Rows from block 2, named by matrix and row number. Rows with one number belong to one attention dimension. Each number is 128 + 32 x the weight over its row's rms, rounded and kept within 0 to 255. All counts start at 0. After the name is the row's rms in percent of the matrix's.
# q: attention query, key and value (stacked) (model.blocks.2.attn.qkv.weight, 768x256, the q third), inputs 172-255
# k: attention query, key and value (stacked) (model.blocks.2.attn.qkv.weight, 768x256, the k third), inputs 172-255
q.114 096 [178 193  69  97 165 139 137 156 178 127 106  98 164  89 188  90 152 161  91 143 144 132 134 127 173 144 136 136 155 153 177 130 149 179 134 117 128 164 153 168 106 145 142 164 110 109  94 160 137 131 153  97 125 115 147 152 128 153 126 119 176 113 131 137 128 154 173 160 208 109  98 152 129 138 158 157 116 123 162 140 159 100 109 167]
k.114 106 [166 131 127 158 121 102 107  86 143 115 118 101  67 121 154 133 151 131 132 168  81 145 169 172 191 125 143  90 136 142  82 112 137 219  74 108 111  98  82  54 160 182 155 104 133 154 130 133 179 160 148 136  98 148 123 133 134  80 116 189 109 128 108 174 111 134  74 115 152  89  88 147 121  84 137  90 148 160  97 102 148 154 105  93]
q.115 121 [163 176  58 106 163 132 149 159 179 138 114  99 161  88 165  95 161 179  97 152 138 125 116 153 180 137 124 133 171 169 180 139 163 182 139 129 132 183 156 146 112 145 152 163  97 110  91 158 146 119 144  98 142 115 150 148 115 146 128 130 168 134 125 143 132 153 175 160 228 116  90 122 127 131 152 159 103 116 159 153 164 110 129 153]
k.115 113 [172 120 124 155 115 103 108  86 142 117 118  99  60 129 155 147 141 122 135 173  76 134 171 180 171 122 150  86 121 143  78 108 136 224  85 105 110  91  88  65 168 183 158 112 124 156 129 122 175 157 149 131  99 150 121 133 129  86 117 181 117 138 101 179 103 128  74 129 145  81  95 147 119  88 135  91 146 157  97 112 147 155 109  88]
q.116 101 [169 192  78  95 164 129 133 167 180 130 103  88 153  90 186  80 154 170  77 156 144 126 132 152 184 141 121 130 167 166 162 131 136 189 130 106 131 161 151 135 104 133 129 159  98 106  75 160 133 134 177  97 127 108 140 141 112 147 131 115 166 130 122 148 142 161 189 167 204 105  95 121 123 146 154 140 112 110 165 122 166  99 111 150]
k.116 110 [176 123 127 160 112  99 116  91 148 115 122 103  69 123 150 140 153 126 130 169  83 141 172 176 182 124 152  98 132 142  76 114 138 231  76 100 109  91  79  59 163 182 162 106 124 160 133 128 180 165 142 128 101 153 127 124 136  89 115 185 120 138 105 174 109 123  75 120 141  86  92 147 119  84 136  90 151 158  94 105 148 150 103  87]
q.117 073 [190 172 131 117 151 156  88 172 154  55 136 129 132 155 161  75 183  99  77 150 135 134 194  93 115 170 101 188 118 136  85 153  78 126 132 120 115  96 124 123 155  78  89 141 157 149 146 157 129 102 143 132  82  86 163 103 184 101 190  85  83  83 131 159 121 143 147 157 144 114 128 184 118 141 143 104 173 137 154  73 177 169 106 180]
k.117 079 [145 146 154 111 101 115 168 154 205 111 168 162 141 148 173 153 123 148 158 159 189 138 144  76 119 117 154 146 175  76  89 163  98 129  57 120 135 127  67 162 142 133  87 118 147 123 133 156 134 170 125  83 148 136 155 164 127 136 164 169 129 166 151 118 128 161 148 102 123 149 124 154 104 137 170 151  96 130 126  94  60 155 141 124]
q.118 097 [ 94 111 163 125 119 121  87 102  93 123 147 136  94 153 115 143 106 104 148 115 124  92 162 107  82 123 113 125 105 115  59 126  77  66 105 101 142  71  88  83 151  79  82  87 154 136 142 111 125 126 127 168 107 123 112 106 131  69 138 125  62  98 126 135 114 104  95  87  34 138 149 113 121 116  94  73 164 137  92 120 112 163  89 109]
k.118 111 [ 91 132 133  88 119 148 161 176 133 146 148 157 196 124 105 121 102 127 118  91 177 113  94  87  77 119 115 178 121 113 171 138 129  43 173 154 142 162 174 195  89  79 103 145 128  99 113 133  81 114 107 102 152 106 141 126 120 174 142  77 149 128 162  71 146 122 186 138  96 172 154 117 139 178 121 175 100 100 157 143 101  96 153 158]
q.119 091 [152 130 176 146 181 180  99 148 148 132  84 142  91 120 152 120 131 117 140 149 131 113 134  80  81 177 118 136 109  98 106 143  70 125 131 125 119  75 115 127 131  49  78 113 150 117 161 116 134  90 167 148 116 104  86  78 166  88 170  96  78  75 106 137 144  70 103 136 100  87 125 108 142  80 139 104 202 132 132  59 155 108  96 189]
k.119 096 [101 113 148  88  81 115 156 136 169 142 171 165 190 140 108 106 122 111 149 109 150 130 123 108 122 109 125 190 115 142 177 138 115  71 151  98 138 164 119 147  95 124 124 147 159 138 124 146 103 136  97  99 136 101 167 113 158 159 158  94 202 139 132 107 120 143 148 121 137 177 167 131 101 171 100 201  80 130 152 161  87 117 139 110]
q.120 091 [ 97  87  73 109  80  87 156  90  70 157 196 109 162 127  58 164 119 112 129  86  94 106 103 153 125  85 138 157 108 127 164 122 197  97 160 168 142 159 151 134 131 167 190 142 148 156 159 101 140 121  52 126 148 153 168 175 120 130  81 168 138 144 142  85  77 142 100 113 149 193 147 139 131 140  82 146  87 133  89 218 121 159 164 119]
k.120 101 [ 84 143 109 114 174 163 106 141  78 141  96 119 119 148 156 165  68 125 116 119 113 112 145 138 114 107 101  76  87 104 130 111 141  98 144 170 148 121 172 151 130 135  93 134 111 124  88 107 142  83 130 142 111 130 105 175 112 105  99 124  66 111 157 124 126 109 142 168 122 115 128 134 187 134 163 117 125 115 143 132 114 130 137 170]
q.121 061 [149 186  96  96 162 141  89 132 141 120 134 120 108 117 170 121 168 135 139 134 133  79 184 111 107 142 106 174 139 166  80 136  95 114  99  91 152  80  96  63 197  48  77 114 158 120 142 136 151  89 111 136  93 110 143  77 160  52 154 123  23  98 143 153 120 103 128 101 107 120  84 133 131  99 136  84 213 144 119 124 136 156  65 148]
k.121 072 [105 142 159  69  89 135 186 167 213 155 159 155 165 140 141 149  79 119 123 142 178  94 147 107  79  77 121 166 112 114 149 120 126  94 141 152 135 144 134 187 119 119  83 139 116 108  75 131  92 138  96  66 134  97 159 145 123 167 158 115 153 158 155  96 125 123 184 141 113 138 123 147 138 185 136 185  59 116 161 142  70 110 157 135]
q.122 092 [ 86 106  82 103  72  68 160  81  89 152 193 121 168 133  90 148 111 125 125  87  93 112 116 179 155  72 132 117 125 144 153 102 195 121 122 132 126 160 121 111 118 198 191 126 119 156 117 136 141 164  75 113 143 150 176 171 106 131  70 180 151 168 137 105  85 165 121  98 137 173 145 138 124 133  95 135  68 137  97 207 103 159 155  81]
k.122 098 [114 153 114 146 196 171 103 147  74 142  83 109  99 112 137 152  93 135  91 120 123 114 124 141 124 130  93  73 105 111 104 108 140 118 146 181 140 104 191 150 129 119 108 128 101 112 116 101 128  92 156 156 110 136  87 165 113 121  94 133  65 110 147 126 141 109 134 163 109 102 113 123 181 126 153  97 158 116 133 108 164 113 132 173]
q.123 100 [120 127  74 117  85  92 172 117 116 135 168 116 172 117 112 136 135 142 123 128 110 144  98 188 178  86 134 118 151 152 171 119 194 152 133 136 133 186 147 137 119 211 194 162 109 135 103 146 138 151  92 103 150 146 170 178 101 171  98 163 189 181 138 118 111 177 156 135 179 167 127 141 127 157 118 159  58 131 125 193 113 139 171  83]
k.123 108 [158 141 121 169 157 130  94 102 104 118  87  93  53 123 157 151 136 137 121 157  89 128 151 167 157 135 130  67 125 127  81 106 141 196 104 136 123  89 119  90 169 159 138 111 109 140 130 116 167 130 157 158 103 150 102 144 111  84 104 169  73 118 107 170 116 124  92 135 134  76  96 131 142  79 145  63 160 136 103 101 167 145 113 127]
q.124 072 [117  91 145 138 151 145  92 119  95 146 122 148  90 124 103 141 122 110 146 118 104  92 149  93  63 143 122 142  67  95 100 145 103  72 147 146 128  81 114 123 151  48  95 106 155 159 169  82 139  98 124 165 125 128 105  94 140  57 131 128  74  76 127 130  93  72  63 121  85 118 147 107 138  82 109 101 166 135 100 110 149 152 117 193]
k.124 092 [ 77 117 141  72 108 151 161 163 138 146 148 170 204 157 115 127  81 109 140  93 156 116 110  89  82 107 120 165  97 131 171 131 134  40 167 138 140 157 164 182  97  90 111 164 137 122 111 124  99  98 102  99 146 119 148 128 149 170 155  76 157 146 168  85 131 119 174 147 115 167 175 127 150 197 121 190  90 118 161 152  81 108 160 148]
q.125 091 [124 112  89 138 106 112 173 140 126 136 136 116 174 119 103 129 136 139 126 128 131 173  89 167 172 108 144 125 149 143 175 130 202 164 157 160 123 192 175 173 109 190 204 167 104 133 106 127 132 131 111 103 163 160 154 165 104 191 101 140 210 169 136 113 145 162 159 166 198 155 120 135 126 166 136 183  70 124 148 165 120 120 193 108]
k.125 106 [165 123 111 168 141 113  92  82 103  98 100 101  58 144 150 140 144 135 142 155  77 138 155 166 160 143 144  70 129 134  86 120 137 198  90 113 112  94 100  70 170 167 147 115 122 143 144 118 176 128 147 145 106 147 109 138 128  78 107 164  85 125  96 177 113 130  77 126 146  86 101 127 123  77 137  75 164 141  95 114 154 163 110 106]
q.126 084 [120 118  78  66  91  72 106  72  51 164 174  98 150 156 112 122  73  80  67  90  89  79 175 160 148  85 132 157  74 124 119 105 134 102 135  99 118 105 117  87 123 157 134 124 122 175 129 122 121 166 114 124  96 113 170 138 114  98  88 158 116 130 127 118  64 157 105 116 101 131 184 141 118 143  74  88  84 129  68 171 125 164  90 108]
k.126 096 [106 158 151 114 167 178 141 174 131 176 121 152 158 112 131 137  89 122  88  77 154 138 106 117 146 109  98 147 106 138 114 107 153 102 156 175 154 139 178 169 112 123 118 161 123 115 122 131 113 108 147 117 117 166 109 138 145 156 110 108  93 147 201  94 165 107 171 176  76 151 142 163 191 169 167 147 134 135 144  88 116  96 140 185]
q.127 095 [170 188  87 100 159 127 133 158 171 116 119  94 154  99 183  89 161 163  82 155 141 133 132 151 186 138 122 136 167 159 165 124 137 193 120 122 132 164 149 135  96 154 137 164 100 110  82 169 127 137 158  94 117  95 150 143 124 159 136 117 160 134 117 141 144 166 191 163 207 110 107 134 120 147 157 133 101 111 162 124 151 113 115 144]
k.127 110 [178 130 131 166 123 102 110  87 152 123 116 101  58 124 150 141 157 131 125 167  87 143 168 175 179 127 150  98 139 144  76 118 135 226  75 102 111  93  77  60 169 186 154 102 121 152 135 126 171 164 146 134 106 151 128 122 132  89 117 190 111 136 101 182 109 129  80 122 147  80  92 148 118  72 141  84 156 155  96 100 151 158 102  93]
q.128 101 [ 99 141 139  95 160 126 142 121 113 165 193 125 194 130 142  91 107 124 128  45 120 137 135 104 163 146  98 156 115 145 158 114  83 127  70  62 116 131  88 139  75 167 116  95 161 137 122 219 157 174 151 147 131 104 144 135 183 162  93 169 136  96 155  73 132 115 117  71 106 142 215 179 157 107 164 127 134 152 144 132  67 131 109 119]
k.128 099 [143 125  82  75  99 110 170 104 122 113 135 127 166 157 140 122  64  80 163  37 127 177 139 101 127 175 201 137 109 122  84 101 166 150 117  73  65 101  98 168 131 113 171 169 154  98 134 147 144 145 163  97 107 226 111 106 154 148 123  97 116  83 192 101 130 121 131 123  98 110 161 185 137 100 149 118 166 151 143 116  85 141 177 167]
q.129 102 [101 105 147 115 109 117 116  98  84 149 166 112 103 112  80 125 108  96 140  60 117 100  84 124  85 135 132 130 116 104 115  81  95  82 118 116 119  95 107 110  75  93 110 114 161 104 168 108  94 129 107 133  96 117 114 144 125 136  92 122 110 102 131 108 129 117  95  97  40 149 154  86 131 135  51 100 154 125  82 148  86 165 115  79]
k.129 100 [114 154 117 110 134 118 181  91 108 163 204 146 206  90 119 114 123 148 143  20 132 155  61 132 167 109 140 139 176 145 135 100 196 126 107 124 161 158 108 126 122 184 197 129 170 111 134 190 159 164 141 118 120 171 141 153 138 165  87 154 167 147 168 124 133 122 130  84 120 179 120 171 158 133 137 110 137 174 126 150  66 163 144 105]
q.130 104 [139 108 164 139 177 161 110 188 153 104 130 149  85 134 125 124 220 114 133 128  93 148  99 160 137  99  89 128  81 121 135 137 120 151 162 141 164 141 119 121 199 143 104 137 153 192 168  83 153  77 101 185 155 155 158 145 128  87 112 148 125 162 143 157 112 112  84 153 146 152 120 168 141 126 147 208 114 170 118 105 182 108 122 110]
k.130 097 [161 123 153 147 110 167 117 165 150  97 133 114  36 110 140  98 161  96 110 237  95  90 140 140 108  98  91 157  83 151  96 120 109 136 157 123 144  98 117  55 170 107 105 139 148 160 133  94 161  36  82 139  94  93 157 125 138  60 164 126 133 118 119 147  80  85 149 186 160 135 127 131 104 154  96 147 126 161 101 122 179 150  76 126]
q.131 096 [150 101 152 165 147 153 111 172 151  79 119 164 102 142 114 147 214 127 134 180 104 151 114 181 128  79 106 114 107 118 115 143 158 157 169 160 175 149 143 116 226 144 138 156 144 175 160  79 154  73  94 163 151 160 173 129 138  97 153 123 122 167 118 184 112 126 104 164 159 150  93 156 118 147 137 174 106 160 129  95 202 111 129 113]
k.131 095 [161 129 177 166 155 173  88 184 177  87  90 118  43 122 150 120 179 134 101 255 126  91 155 114  98 117  76 133 102 119 116 147  65 119 151 138 141 121 150 100 158  88  62 113 114 159 130  81 114  53 106 153 128  53 139 124 132  84 169 104 123 146  87 161 116 113 137 176 157 122 115  91 108 153 109 183 122 116 111 101 174 118  79 130]
q.132 091 [135 141 165 129 196 150 114 173 155 103 162 151 127 137 157 108 217 136 104 121 108 153 113 163 181  95  85 139  94 152 161 146 107 178 121 109 173 161 100 132 185 198 116 126 159 196 155 136 181 115 116 209 167 138 175 150 164 104 106 155 124 151 149 147 106 125 100 141 156 145 138 219 155 117 190 197  95 193 147 106 169 100 119 126]
k.132 104 [166 126 137 119  96 160 102 165 147  66  92 118  57 145 160 116 119  77 131 212 117 115 165 133  94 146 142 144  75 105  78 132  95 155 132 100  94  75 118  99 155  77 102 140 139 152 140  75 152  49 114 133 110 130 135  96 142  76 178  88  91  91 127 142 106 109 141 185 123 108 133 135 109 142 120 151 139 140 105  79 170 120  99 152]
q.133 083 [154 158  92 130 127 140 148 141 160 131  87 140 178 146 183 147 111 148 104 162 135 156 189 112 178 128 152 148 133 151 146 178 154 167 130 119 120 152 152 162 160 188 149 139  86 158  85 175 141 152 154 118 155 149 115 104 122 137 150 136 148 145 134 124 123 138 160 139 192 104 133 187 155 115 219 146 109 128 187  98 156  86 133 188]
k.133 095 [131  88 131 135 121 130  80 155 130  97  44 106  58 183 134 134 110  98 112 205 113 111 206 131  85 146 131 117  64 109 136 141  61 134 149 129  75  89 149 126 121  75  72 124  76 148 122  71 100 107 121 132 133  97 119  94 118  94 150 107  80 104  86 124 109 134 114 170 134  61 142  96 109 116 118 138 123  81 144 119 187  98 116 146]
q.134 083 [148 136  64 134  57 112 142  87 118 148  81 123 160 127 133 155  56 135 124 167 166 118 177  84 104 164 185 135 160 136  97 147 166 105 128 127  89 105 161 136  86 105 155 131  78  83  80 161  87 157 142  55 107 128  91  99 100 164 164  97 145 125  95 117 138 145 171 124 133  90 117  88 111 128 126  66 133  74 146 143 106 134 147 166]
k.134 073 [ 79  93 129 147 154 101  97 108 122 175  75 132 150 157 103 158 113 157 105  97 121 120 153 132 129 130 121  98 136 116 196 145  97 110 121 152 128 141 150 160  82 145 102 103  58 123 117 131  70 191 127 133 172 103 112 117  98 145 107 157 108 143  74 129 138 159  89 109 113  91 144  94 151  79 148  92 118  52 176 158 133  93 153 102]
q.135 113 [ 94 137 121  99 153 123 157 115 108 140 190 126 203 116 144 119 125 142 113  70 139 141 123 116 162 136 115 156 115 145 187 132 103 128  87 104 126 162 100 163  86 189 127 100 143 133 115 221 155 186 138 171 157 105 138 157 168 158  81 176 126 103 149  66 122 127 120  67 121 149 175 193 161 118 167 138  91 151 156 139  74 108 128 127]
k.135 117 [138 109  96  70 103 122 146 114 111  81 107 138 160 185 146 135  53  81 145  75 127 161 158 102 123 178 201 125  79  99  77 113 141 146 117  88  56  89 120 172 140 104 148 161 131 124 140 134 144 131 153 103 121 215 105  86 162 127 121  98  78  96 183  88 131 123 131 138  96  85 165 182 135 127 165 134 152 135 145  81 108 121 172 181]
q.136 088 [143 132  76 126  57 107 160  82 112 154  71 103 155 129 114 156  37 123 132 138 147 109 163  93  95 159 189 118 169 122  97 125 175 105 128 120  75 103 168 133  78  78 168 132  80  63  92 150  90 153 161  42  92 134  79  92  97 155 162 102 140 107 109 111 142 135 175 119 121  99 114  68 109 132 105  60 155  64 132 132  93 138 136 146]
k.136 083 [ 89 116 130 142 167  80 117  89 125 198 107 120 160 126 100 151 136 169 109  67 133 127 128 132 151 126 113 111 156 141 199 123 120 114 128 143 135 160 147 169  68 167 125 107  79 110 120 157  76 218 143 127 147 104 110 134 108 176  86 157 146 160  91 124 143 171 106  99 137 108 142 100 139  85 138 100 108  73 162 182 110 110 160 106]
q.137 094 [121 108 162 132 125 105 118 118 112 107 138 115  69 110  67 136 165 117 132 118 123  93  61 154  79 109 126  90 138 104 101  85 127 119 129 149 138 124 117 106 123  71 121 119 157 106 193  49 116 103 113 131 121 128 133 154 133 103 109 119 111 127 114 144 125 126 102 122  83 153  83  58  89 148  31 115 137 123  65 143 128 154 118  68]
k.137 095 [120 177 146 131 148 122 167 106 125 166 210 144 188  67 127 114 168 161 133  70 148 129  45 121 162  94 101 145 194 143 130 112 179 128  96 134 190 169 115 116 128 188 182 122 180 129 138 176 167 146 139 140 119 124 147 163 144 163 109 149 184 160 152 131 147 127 149  91 137 212 107 146 140 149 133 122 124 174 103 144  76 160 113 104]
q.138 083 [ 97 123 131 105  93  92 127  86  87 149 164 103 120 102  85 126 102 112 128  58 155  84  82 106  96 152 147 123 140 114 124  85  96  81 104 115 107 113 105 116  41  91 117 103 139  85 155 129  79 159 124 120 106 103 103 149 133 156  84 118 121 100 120  91 136 138 118  79  54 140 146  74 116 132  43  81 142 109  87 168  74 160 124  94]
k.138 092 [109 154 113 104 131 108 177  91 106 170 205 147 217  99 120 124 117 145 148  11 136 159  63 130 167 122 150 124 175 134 133 103 198 130  95 125 156 157 105 141 119 185 202 126 168 117 129 188 157 170 150 125 132 176 130 153 137 176  93 151 150 146 167 117 145 125 132  81 113 179 123 167 156 127 143 103 135 169 130 143  59 151 146 113]
q.139 107 [118 149  93 106  95  92 146  73 106 157 124 107 174 126 137 130  42 140 118 105 165 115 161  87 124 168 177 139 162 146 124 124 122 117  79  97  84 123 126 144  50 121 145 110 107  74  88 185 111 191 172  79 113 112  86 115 130 172 133 117 134  88 116  82 146 141 171  84 113 100 143 107 119 123 125  60 141  92 151 147  73 139 134 152]
k.139 096 [ 84 121  98  91 130  72 151  76  93 154 126 128 215 148 106 161  72 147 140   2 142 167 124 120 131 158 183 101 155  98 153 122 148 133  87 123  97 132 127 197  74 143 166 123 110  93 125 152 120 216 178 110 150 172  99 119 120 187  90 130 112 109 136  92 167 163 104  81  87 120 145 132 144  94 170  95 130 106 151 134  84 111 169 133]
q.140 106 [135 149  83 125 103  99 149  83 120 136 115 118 190 138 143 128  60 150 114 145 165 132 181  89 138 161 165 136 165 152 121 143 150 127  92 111 101 131 140 147  82 145 165 119 100  88  80 192 127 174 169  68 115 116 105 100 138 169 151 105 141 117 103 102 147 144 177 104 148  94 136 127 112 131 153  69 128  93 167 138  95 128 141 177]
k.140 089 [112 106 118 125 139 107  97 125 123 120  33 120 144 184 122 173  87 132 124 122 146 145 188 117 102 166 159  93 119  94 156 154  75 128 113 121  72 115 148 198  92  83  93 122  61 119 120 106  77 170 155 126 172 134  96  99 111 144 135 106  84 112  89 113 155 168  98 120 100  61 149  96 126  85 164 120 132  57 153 102 148  76 154 148]
q.141 107 [136 144  85 124  97  96 152  75 115 132 108 105 188 142 141 131  55 147 111 138 161 128 173  91 130 160 184 130 172 153 116 139 154 131  91 103  93 130 141 152  73 135 174 119 103  73  89 183 122 182 176  62 116 126  99  98 130 173 156 106 141 107 104 105 150 148 176 101 131  92 123 116 108 130 135  50 135  95 154 134  90 137 137 165]
k.141 091 [100 117 126 118 145  96 105 111 121 131  57 123 167 165 127 173  96 143 119  81 160 154 162 105 111 171 153  86 149  87 159 145  84 131  93 121  87 131 148 214  79 107 109 117  68 100 121 119  71 204 170 122 171 129  93 115 113 168 120 114  98 119  88 104 173 183  99 105  99  85 147  98 133  83 165 112 126  66 152 119 121  81 155 140]
q.142 121 [ 98 106 153 113 108 117 114 101  78 141 166 119 100 118  75 128 104  94 147  67 108  97  91 129  72 121 130 129 112  97 112  77 103  80 120 123 125  91 101 109  97  96 109 117 172 108 172 108 105 122 103 134  94 115 128 148 125 126 101 126 107 104 127 112 122 114  93 102  33 151 154  92 126 144  51  96 142 135  76 146  89 162 105  72]
k.142 105 [120 153 121 109 137 118 180  93 111 161 207 142 207  89 116 116 129 151 145  22 131 153  60 127 168 106 135 142 178 146 133 100 200 123 116 124 162 165 107 124 124 185 198 127 170 114 135 191 157 161 146 125 120 162 138 150 141 167  91 152 171 146 173 119 137 118 138  88 124 182 114 165 156 132 136 114 133 177 123 149  66 162 140 112]
q.143 081 [157 141 131 145 153 158 124 165 163  89 111 170 145 147 173 134 168 154 134 207 121 159 172 133 164 102 108 132 120 148 128 180 151 159 140 146 161 160 148 143 209 184 138 146 111 174 114 140 170 109 120 154 162 141 162 116 140 110 172 128 135 157 125 161 127 136 139 159 205 126 105 192 137 127 206 170 100 151 184  98 182  98 142 169]
k.143 095 [143 100 140 145 124 155  81 172 144  84  54 113  46 158 141 134 132 107 111 235 126 105 191 124  85 138 115 125  78 107 125 155  63 126 157 136  94  99 152 123 139  75  59 127  89 151 126  70  99  79 109 136 137  90 118 102 119  90 163  99  88 123  90 137 115 122 125 171 132  75 131  90 110 139 118 158 124  88 126 103 188 103 112 148]
q.144 099 [125 123 167 133 169 166  99 188 148 115 151 150  82 113 132 113 209 121 137 120  93 132  86 165 142  98  66 129  84 114 149 124  93 130 156 142 172 133 108 106 188 134  80 132 159 187 161  90 144  75  83 204 146 128 167 156 130  79  95 158 124 151 147 158 111 103  80 156 133 161 136 162 150 119 138 211 118 178 103 112 164 110 114 100]
k.144 091 [168 135 124 133  96 172 142 169 136 101 165 130  67 106 150  88 151  93 144 204  93  97 112 145 130 103 116 166  86 161  79 123 152 131 161 126 144 105 104  47 182 126 132 152 169 165 128 116 175  28  86 128  95 147 156 127 138  72 154 124 130 126 161 152  93  68 152 159 151 149 112 153 123 170  95 150 140 189 114 126 146 166 100 126]
q.145 120 [150 145 116 147 162 147 134 163 176 107 101 147 136 136 176 136 171 163 120 199 137 159 156 140 176 119 117 126 137 156 149 175 150 175 143 143 148 172 148 144 182 164 142 148 102 163  99 135 162 114 132 136 171 142 145 115 134 115 156 136 145 158 132 154 130 134 150 164 221 117  99 170 130 116 204 168 107 134 175 112 182  93 143 171]
k.145 105 [143 107 141 148 121 150  72 169 144  92  55 117  43 161 142 135 137 105 110 241 125  97 186 129  90 144 117 118  81 113 118 157  56 129 148 135 101  93 149 118 143  70  53 128  88 148 129  63  99  84 109 137 132  87 121 108 117  83 167 102  88 110  88 131 118 134 126 170 134  83 135  87 101 129 115 149 124  88 127 111 188  97 108 149]
q.146 125 [148 111 159 147 134 148 102 161 142 116 109 135  47 138  98 128 173 103 148 144  92 117  99 168  97 111 110 101 124 111  92 117 136 136 162 140 140 110 133  97 174  72 119 141 147 148 168  30 121  68 111 136 114 153 141 123 112  89 139 112 123 149 129 186 124 120  97 170 117 139 101  84 116 134  90 153 162 141  83 114 171 149 122  90]
k.146 113 [139 167 166 170 150 145 139 138 151 157 200 125 104  48 122  95 209 158 109 155 125 108  65 148 145  73  63 152 173 159 137 118 149 122 129 156 206 168 124  63 142 165 145 111 171 127 131 138 142 105 111 142 105  72 162 180 131 132 135 150 194 156 120 162 118 113 145 125 162 203  89 104 125 156  86 127 120 165  94 169 124 162  82  80]
q.147 092 [112  96 152 123 111 109 126 107  99 125 144 116  81  99  63 142 143 111 144  89 123  91  68 137  72 126 137 110 134 104 109  78 116 103 124 135 124 115 112 119 102  75 119 115 153 101 188  73 101 115 109 137 116 127 121 159 123 119  99 131 107 116 126 123 126 122  93 101  60 151 111  65 115 145  33 112 150 123  68 149 114 159 122  63]
k.147 097 [111 165 135 117 142 117 178  96 116 164 219 142 197  76 119 116 144 152 132  40 134 143  48 128 165  98 114 135 177 142 133  94 187 125 104 135 172 163 114 113 128 192 194 127 176 117 138 180 160 155 139 133 113 146 144 162 150 164  92 150 177 156 164 122 138 123 141  93 131 196 115 165 146 142 133 116 127 172 122 155  70 162 134 108]
q.148 083 [103 132 124 105  92  85 144  78  84 152 156  97 133 107  87 119  79 117 125  68 159  85  96 104  95 157 154 122 150 119 115  77 102  99  88 117 101 111 115 128  35  86 125 104 140  77 142 132  94 164 141  95  97 102 102 141 127 159  93 114 123  93 112  82 147 136 131  83  63 128 134  63 104 133  44  71 142  98  95 163  66 162 121 102]
k.148 092 [111 157 118 106 131 103 176  86 106 174 196 145 220  96 120 128 120 150 150  10 136 155  64 123 166 127 145 126 186 132 138 105 192 134  89 119 152 157 108 149 110 177 199 124 162 112 130 183 160 178 156 126 131 173 131 144 142 182  97 150 157 138 163 118 154 138 135  80 114 179 125 157 155 119 150 101 135 158 126 146  59 148 146 114]
q.149 101 [114 119 175 129 171 163  99 181 138 124 157 147  75 115 131 113 204 112 138 115 102 133  77 166 138  99  73 133  79 113 152 124  86 124 158 143 165 132 106 109 173 136  70 136 158 187 159  82 134  85  82 206 152 129 154 164 129  87  96 157 114 147 157 153 108 111  79 150 122 163 140 155 160 123 128 205 111 171 108 123 161 117 110 100]
k.149 085 [156 131 116 126 102 162 155 146 118 103 196 130  98  94 136  83 140  98 150 163 100 106 102 143 139  97 124 167  99 156  87 118 176 122 161 132 154 112  99  56 177 136 156 143 194 158 129 126 192  49  91 128  94 149 161 137 142  84 134 140 142 123 176 136  94  68 151 147 153 169 104 169 131 173  97 142 134 202 106 132 128 177 102 122]
q.150 103 [110 151  90 115  88 102 148  76 111 160 125 108 172 115 146 131  53 150 126 123 176 107 154  80 122 161 160 142 163 145 134 131 122 100  93 115  95 124 128 149  51 125 135 112  99  81  83 191 108 180 158  85 122 103  91 123 124 168 128 121 137  98 118  82 149 142 175  86 120 107 135 104 116 124 127  68 128  89 151 158  74 138 136 165]
k.150 093 [ 79 110  85  92 124  85 147  76  75 148 114 134 220 157 101 164  61 140 151  22 144 161 126 119 130 157 184  95 140 101 156 134 150 116 108 132 105 131 134 198  89 137 151 126 100 102 124 149 110 206 157 119 172 191  92 119 108 173  87 141  98 120 136  83 161 158 106  76  87 104 132 138 154 100 167 106 129  90 168 135  97 101 177 142]
q.151 128 [101 101 151 114 101 113 119  95  79 141 158 114 107 116  75 129  97  94 143  68 111  97  95 121  72 129 133 130 118  93 107  75 106  78 116 122 121  88 107 111  90  99 113 111 166 101 166 116  97 127 113 126  89 113 125 144 126 131  99 123 107 104 123 110 122 115  96  96  33 148 154  88 125 144  50  93 151 127  76 143  88 162 109  78]
k.151 106 [112 151 115 110 137 112 182  92 111 165 207 141 211  92 119 122 125 154 142  20 131 151  64 126 163 112 138 137 177 148 136  99 202 124 111 129 160 166 109 131 123 187 197 127 167 106 132 189 158 169 146 124 120 164 132 153 138 168  92 148 171 150 170 120 137 122 132  82 120 177 116 166 157 135 141 116 133 175 123 148  70 159 142 109]
q.152 103 [142 143  71 118  86 102 160  91 122 137  87 117 187 143 136 144  60 142 112 139 168 128 182  88 131 162 191 136 164 148 112 147 162 130 104 108  83 131 155 151  81 127 179 123  84  81  90 177 115 178 176  62 118 134  86  98 128 182 158  99 147 117 106 103 145 150 181 109 141  95 123 112 116 130 146  67 137  79 164 130 101 127 146 165]
k.152 091 [ 98  95 141 130 153  97  95 107 131 141  51 121 138 176 112 168  99 143 111 112 134 132 186 114 104 161 138  84 125  95 164 141  67 129  97 128  88 115 155 190  77 106 100 107  63 124 123 117  79 191 156 133 161 110 102 104 116 156 128 126  99 117  72 114 148 170  96 126 107  69 164  97 124  77 164 110 122  54 166 126 148  82 155 141]
q.153 100 [124 134  99 113  94  93 157  67 105 143 110  99 160 140 114 126  34 135 132 107 148 110 170  78 110 163 164 120 170 130 104  99 140 117  85 101  76 106 140 133  66  99 158 115 116  63 101 164 113 174 180  49  77 111  93  94 124 168 150 102 131  87 112  94 146 133 168 100 108  95 133  82  99 138 106  43 163  95 128 142  69 149 130 141]
k.153 094 [100 146 116 112 152  74 148  81 108 184 140 133 209 134 105 156 109 164 144  17 154 165 119 122 156 137 151 104 193 133 153 125 142 134  92 116 124 165 130 191  76 159 155 120 110  87 122 169 111 233 173 108 146 154 105 141 129 200  99 148 154 125 133 115 161 176 116  77 110 131 143 126 139  93 160  92 121 102 136 159  85 119 158 121]
q.154 089 [136 151 118 127 149 127 153 134 142 102 117 150 188 152 168 126 111 161 107 167 137 147 182 116 170 112 135 130 132 150 140 160 152 174  98 121 135 164 142 144 156 188 158 129 108 150  98 188 173 153 155 115 150 124 147 112 163 140 161 122 138 127 116 118 126 137 165 129 189 114 122 194 131 130 213 127 104 138 188 114 140 102 139 182]
k.154 099 [149 104 135 131 126 137  85 161 149  91  34 112  72 182 140 146 118 105 115 206 133 119 201 115  95 160 136 122  82  99 119 157  56 137 142 115  72  95 145 147 125  64  71 128  83 139 129  72 102 103 129 132 139 102 114  91 118 101 168  94  80  99  92 129 130 146 126 169 122  70 145  94 106 122 134 151 129  78 123  87 176  92 116 155]